From a checkpoint of a small spectrogram VAE: log mel input, decoder norm batchnorm.
Rows from block 5 of the decoder of a small spectrogram VAE, named by matrix and row number. Rows with one number belong to one channel. Each number is 50 + 15 x the weight over its row's rms, rounded and kept within 0 to 99. All counts start at 0.
After each channel's rows are labels from the 100 clips, of 14976, where the channel reaches its highest value: "strongest on" is what is common among them; "peak in band" is the frequency band that holds the peak. Only what is clearly more common there than usual is listed. The data: melodies that start on their tonic, played by one synthesised instrument. In brackets: how many of the 100.
# convs0: first 3x3 conv (decoder.decb.1.0.convs.0.weight, 128x128x3x3, each kernel summed), inputs 0-127
# convs1: second 3x3 conv (decoder.decb.1.0.convs.1.weight, 128x128x3x3, transposed, each kernel summed), outputs 0-127

convs0.4:49 52 34 35 51 77 54 44 63 40 36 43 21 58 49 45 69 35 68 55 31 41 42 28 58 37 65 31 54 42 33 63 77 53 38 52 73 59 34 62 62 60 47 63 42 66 66 68 50 73 49 36 50 41 48 76 17 48 29 27 46 62 49 51 57 51 54 27 51 51 52 50 73 66 56 37 57 41 44 42 37 59 37 99 55 59 63 24 57 35 72 53 45 41 44 60 39 23 32 94 23 59 68 51 18 45 43 40 43 40 74 30 59 43 66 68 43 39 35 62 57 77 48 33 44 51 58 43
convs1.4:60 57 63 77 43 31 37 55 24 59 59 39 44 68 56 50 54 57 37 65 65 65 68 74 55 54 32 61 46 37 77 38 12 65 52 43 29 44 57 39 44 48 73 48 51 45 32 40 60 35 68 73 52 15 52 47 78 68 67 49 59 30 41 37 35 35 54 70 52 50 35 57 39 41 60 48 32 51 62 68 56 44 53 11 48 40 45 74 52 68 52 35 50 63 53 42 55 89 66 19 45 55 49 46 74 83 66 73 52 36 38 68 42 56 37 28 61 70 74 32 46 39 41 54 64 47 49 27
strongest on: the note F (81)
peak in band: 500 to 1000 Hz (68)

convs0.109:53 39 80 57 38 41 62 56 65 76 42 61 63 65 35 76 63 47 54 55 65 48 73 45 57 42 48 61 46 79 57 26 51 46 55 55 35 51 60 53 55 39 53 40 60 32 68 34 54 28 30 88 36 58 35 41 54 42 34 48 92 45 61 39 55 60 31 19 51 61 46 55 33 73 51 61 47 58 43 16 36 66 41 03 62 35 49 54 21 59 49 72 37 44 59 41 30 65 69 43 47 38 46 44 51 43 47 49 46 58 52 10 53 65 54 47 35 39 41 26 78 50 72 72 38 66 55 40
convs1.109:57 55 12 44 56 75 48 46 44 23 68 37 32 32 58 25 44 43 37 38 48 64 38 37 46 47 43 31 57 25 58 55 40 64 49 52 62 48 52 54 56 45 52 52 32 69 33 60 50 69 67 19 52 40 72 41 34 65 74 44 04 44 39 65 42 33 52 78 38 53 55 43 54 30 54 51 37 72 60 79 53 23 53 72 33 81 57 49 77 52 46 29 54 54 46 54 70 30 40 58 58 42 49 61 46 74 59 57 64 32 62 87 48 40 29 38 52 42 68 54 19 57 34 28 65 44 42 37
strongest on: square lead (36); organ-like (31)
peak in band: 4000 to 8000 Hz (54)

convs0.121:67 60 61 51 57 63 43 31 69 40 40 38 44 63 60 68 34 65 50 69 49 56 37 45 55 79 86 39 31 53 32 62 45 33 43 40 45 14 63 42 57 86 36 65 63 67 43 72 50 57 45 00 39 75 45 39 33 65 36 59 59 42 58 59 30 58 76 69 62 72 55 52 37 79 61 66 55 51 44 31 56 45 55 37 42 35 56 52 31 42 50 95 49 59 57 55 54 56 63 31 47 57 55 56 39 44 73 16 57 53 72 62 52 77 51 45 44 68 47 48 45 65 62 42 48 73 44 49
convs1.121:41 31 47 40 58 23 63 60 33 58 56 48 64 36 44 55 70 31 55 52 44 61 60 69 40 13 34 68 65 26 65 34 53 41 43 44 60 76 46 56 45 16 52 38 23 30 60 30 54 25 57 81 67 36 69 60 80 34 67 49 64 48 50 46 51 35 45 48 42 26 42 47 82 26 41 60 33 47 63 45 63 58 50 54 71 61 35 38 62 59 57 17 34 53 32 42 40 46 32 69 48 54 34 62 56 57 43 91 53 47 31 46 59 29 48 55 67 35 49 50 38 21 40 62 47 16 51 58
strongest on: the note A (69); square lead (36)
peak in band: 500 to 1000 Hz (36)

convs0.32:46 32 40 68 76 41 52 25 63 46 35 41 49 37 39 69 26 35 56 11 60 69 39 59 52 46 28 66 53 58 62 41 57 56 27 56 64 68 63 41 42 56 44 34 74 65 44 46 46 53 41 44 38 32 69 74 38 65 50 77 28 68 61 46 61 71 51 17 45 52 70 44 57 55 60 44 42 26 52 03 47 66 80 46 20 41 51 58 35 42 35 34 55 43 62 49 45 12 31 42 38 73 32 44 36 48 51 52 50 61 53 60 29 53 51 32 52 26 45 75 38 41 38 59 44 71 54 29
convs1.32:65 62 72 40 23 55 41 61 36 59 72 57 42 61 53 30 68 54 43 99 38 52 77 48 53 61 64 23 52 34 39 48 29 37 67 43 48 36 40 59 53 71 55 71 28 46 66 62 53 51 50 53 60 64 57 46 59 34 53 34 70 35 56 42 41 37 57 68 48 36 32 71 43 34 51 43 60 69 70 99 43 28 46 29 56 55 47 34 61 64 40 56 39 45 46 49 43 63 56 52 66 30 72 47 61 54 45 48 56 37 31 41 56 34 44 78 44 63 39 22 64 32 48 40 51 42 52 94
strongest on: the note F (67); trumpet-like (65); tonic: F (32)
peak in band: 2000 to 4000 Hz (98)

convs0.78:76 49 53 56 45 51 45 21 47 63 99 34 48 61 36 40 70 73 81 40 38 38 52 52 15 56 61 41 79 47 61 42 42 58 75 35 47 59 50 41 51 61 50 35 55 28 52 26 71 36 15 55 35 48 20 22 70 47 35 69 64 25 62 51 52 53 61 35 59 27 45 31 49 45 39 46 43 56 31 38 73 47 62 55 49 58 42 63 64 71 40 66 48 52 64 48 60 32 70 39 44 45 63 37 52 65 45 50 44 47 50 70 67 64 36 66 23 78 43 47 56 70 53 66 37 54 34 61
convs1.78:41 61 62 37 62 39 46 60 67 41 03 41 63 41 75 44 28 37 04 66 62 52 50 45 68 60 28 70 48 52 48 48 62 46 35 79 41 55 51 48 49 34 37 62 54 51 65 52 25 63 67 54 45 56 77 78 36 61 49 34 39 80 41 51 38 22 26 63 25 56 69 93 58 53 44 44 50 52 17 56 32 45 19 53 57 45 52 31 23 34 61 34 51 61 28 21 52 71 36 55 62 64 54 53 52 50 43 51 51 55 42 51 53 54 64 45 54 27 41 56 42 31 51 55 60 61 56 37
strongest on: pace: fast (61); oboe-like (29); square lead (27)
peak in band: 500 to 1000 Hz (58)

convs0.56:56 68 66 71 52 74 38 44 46 37 48 59 25 62 50 48 36 36 29 30 63 49 30 78 58 30 58 58 36 64 42 18 38 47 38 41 52 66 19 49 38 64 66 47 40 27 31 15 36 48 63 46 56 58 42 38 37 77 43 62 64 35 45 61 44 36 81 66 58 85 60 50 53 37 44 61 61 39 47 38 53 64 60 77 60 42 79 66 36 24 30 49 65 51 60 49 62 61 43 39 57 57 51 31 21 22 37 58 65 40 48 81 64 37 66 37 61 31 37 42 65 63 33 40 45 50 76 46
convs1.56:49 19 48 33 56 34 63 65 60 69 53 28 69 51 59 58 52 52 56 72 29 47 78 12 39 70 35 51 50 35 46 61 52 41 52 60 48 40 75 51 69 46 38 52 36 64 73 62 47 43 50 41 57 39 62 64 67 21 44 40 38 47 49 45 72 68 16 44 44 32 41 50 45 51 57 57 26 59 48 53 48 22 34 27 29 34 11 28 47 56 68 35 46 43 61 43 35 14 56 57 61 35 55 70 71 71 63 62 36 61 58 17 50 69 28 46 28 63 50 65 33 55 79 50 51 57 39 50
strongest on: the note A (69); the note E (65); square lead (37)
peak in band: 1000 to 2000 Hz (53); 500 to 1000 Hz (46)

convs0.65:45 66 58 51 47 68 45 56 43 41 57 50 80 26 30 51 34 32 43 69 13 61 59 70 40 23 26 86 45 53 71 63 59 60 41 67 51 66 30 41 42 43 52 41 47 38 40 15 59 44 51 57 41 81 40 42 59 49 36 32 62 87 28 46 67 37 53 32 30 57 59 37 68 84 58 18 44 78 74 24 43 57 20 60 60 53 66 51 72 63 44 60 53 46 43 36 23 72 46 61 69 56 50 41 51 52 41 53 43 40 56 35 77 65 48 48 35 51 47 56 62 53 44 31 57 61 49 44
convs1.65:52 51 60 45 59 33 41 56 57 55 30 59 06 79 68 69 64 79 56 44 79 32 36 26 71 77 63 04 59 54 20 34 48 61 61 49 56 29 68 50 57 42 53 60 55 55 64 65 35 55 55 52 54 15 41 54 40 38 57 72 39 29 71 52 23 55 54 71 45 35 50 60 25 27 59 79 41 28 30 64 55 47 70 46 41 50 29 35 22 44 48 44 49 43 63 54 78 49 52 45 28 55 65 56 46 53 53 44 62 52 40 53 37 51 61 49 66 43 43 32 37 64 50 74 47 38 35 51
strongest on: the note D (90); tonic: D (27)
peak in band: 2000 to 4000 Hz (89)

convs0.5:58 63 67 34 31 32 90 65 25 70 61 40 69 48 88 46 41 41 45 43 64 44 43 52 59 35 72 82 59 35 48 70 44 75 66 66 64 54 51 54 66 61 73 35 57 71 38 35 44 70 53 34 52 43 50 59 58 49 54 41 40 48 22 68 48 54 45 51 47 69 54 51 60 43 74 42 51 48 30 66 45 26 56 40 44 66 51 38 49 51 50 37 46 39 48 48 10 82 49 48 81 44 48 84 54 77 07 43 62 72 53 40 53 73 56 51 52 38 33 53 51 56 57 58 57 77 34 43
convs1.5:73 42 23 61 55 69 48 26 69 22 47 45 30 43 21 55 51 58 36 59 39 54 55 60 25 68 34 30 47 66 59 38 57 25 26 29 34 56 51 57 17 44 32 38 32 41 47 73 59 27 51 60 54 54 43 45 34 42 51 45 72 41 66 34 39 30 65 49 64 23 32 56 34 69 58 39 51 57 51 51 61 54 43 46 67 47 53 68 45 43 60 46 61 61 44 27 73 29 65 48 34 78 48 58 29 27 99 43 58 35 39 51 64 25 30 34 45 56 62 55 52 41 38 42 63 28 63 69
strongest on: square lead (46); organ-like (27)
peak in band: 4000 to 8000 Hz (85)

convs0.122:22 46 56 49 55 55 53 37 17 52 51 23 41 64 37 71 43 67 71 23 55 52 46 40 47 48 26 39 59 48 59 30 57 48 35 45 36 27 65 44 57 61 52 50 71 52 36 50 37 66 71 59 47 74 45 66 91 32 45 53 48 43 48 33 39 49 66 42 50 00 44 46 44 61 56 34 73 56 37 31 52 39 48 59 63 49 73 36 41 44 48 72 53 77 24 62 52 65 41 56 48 88 40 45 52 66 52 63 63 56 34 50 24 36 34 50 54 64 24 42 92 48 67 32 47 39 55 50
convs1.122:67 43 63 49 41 42 42 57 87 55 57 78 58 30 61 34 47 53 18 60 32 49 64 47 47 50 79 58 38 49 40 82 42 50 41 82 66 69 48 56 50 34 75 44 21 55 76 44 63 44 33 37 43 26 41 46 08 50 62 36 65 49 43 51 60 52 54 63 44 71 50 53 62 18 41 53 34 46 62 56 50 42 51 36 45 51 48 66 71 53 49 31 67 31 63 49 63 31 68 40 50 20 50 42 37 41 56 33 60 50 81 49 70 57 60 28 50 44 81 41 35 42 25 87 33 50 59 57
strongest on: square lead (62)
peak in band: 4000 to 8000 Hz (99)

convs0.53:41 69 31 40 56 50 59 65 31 52 34 73 56 51 21 27 32 64 57 50 35 48 49 70 54 42 57 40 22 47 51 49 62 33 48 46 29 44 72 25 30 39 38 47 54 13 36 35 38 10 30 45 40 27 26 34 19 44 43 27 58 72 43 38 65 58 40 28 43 49 62 49 66 36 48 40 58 64 40 67 27 58 21 37 76 56 31 55 42 44 35 45 41 80 55 62 55 27 49 55 31 44 34 42 51 48 32 36 39 65 45 58 44 61 64 52 55 42 83 45 56 52 51 67 36 14 32 55
convs1.53:21 46 57 67 74 58 48 42 53 45 87 53 32 45 67 80 64 40 78 51 48 46 35 38 58 50 40 72 83 44 33 52 46 74 54 49 64 49 39 55 57 63 47 49 62 64 55 62 83 73 46 60 55 61 60 45 65 60 52 45 56 67 23 39 41 79 65 94 45 48 52 19 31 59 49 46 36 46 58 51 54 73 79 66 25 47 67 42 87 66 44 52 54 39 45 45 54 50 58 42 68 43 55 39 70 53 78 34 47 43 54 42 69 40 37 53 46 60 36 54 41 80 59 33 69 69 61 68
strongest on: pace: fast (82); organ-like (34)
peak in band: 2000 to 4000 Hz (45)

convs0.34:53 40 58 51 50 72 69 68 64 53 26 19 39 37 27 40 44 62 23 62 74 57 64 55 74 40 60 32 81 64 46 39 57 49 57 67 50 48 30 62 57 71 47 46 64 39 48 56 60 52 49 27 98 82 25 38 58 65 70 58 43 49 41 60 48 52 46 39 43 58 51 79 46 27 52 67 45 44 99 35 74 45 60 37 70 47 57 56 45 51 36 66 31 52 47 83 57 51 54 29 71 66 40 70 47 53 54 59 64 50 69 49 52 58 42 69 42 46 35 39 34 59 45 72 54 40 48 25
convs1.34:47 60 50 57 61 29 39 48 23 32 61 78 51 58 67 46 47 35 52 59 30 40 26 58 20 67 52 58 43 49 55 51 55 64 38 47 40 52 56 51 59 30 53 54 45 64 34 42 67 54 28 64 10 16 55 63 46 39 36 40 75 57 48 62 55 72 52 58 65 56 29 23 51 54 63 34 62 39 00 58 46 52 49 49 33 53 55 46 47 45 61 39 84 23 42 00 45 41 58 66 37 24 57 29 44 43 48 67 49 42 30 49 48 51 61 37 61 58 62 58 66 40 51 36 70 44 52 60
strongest on: square lead (48); organ-like (27)
peak in band: 4000 to 8000 Hz (61)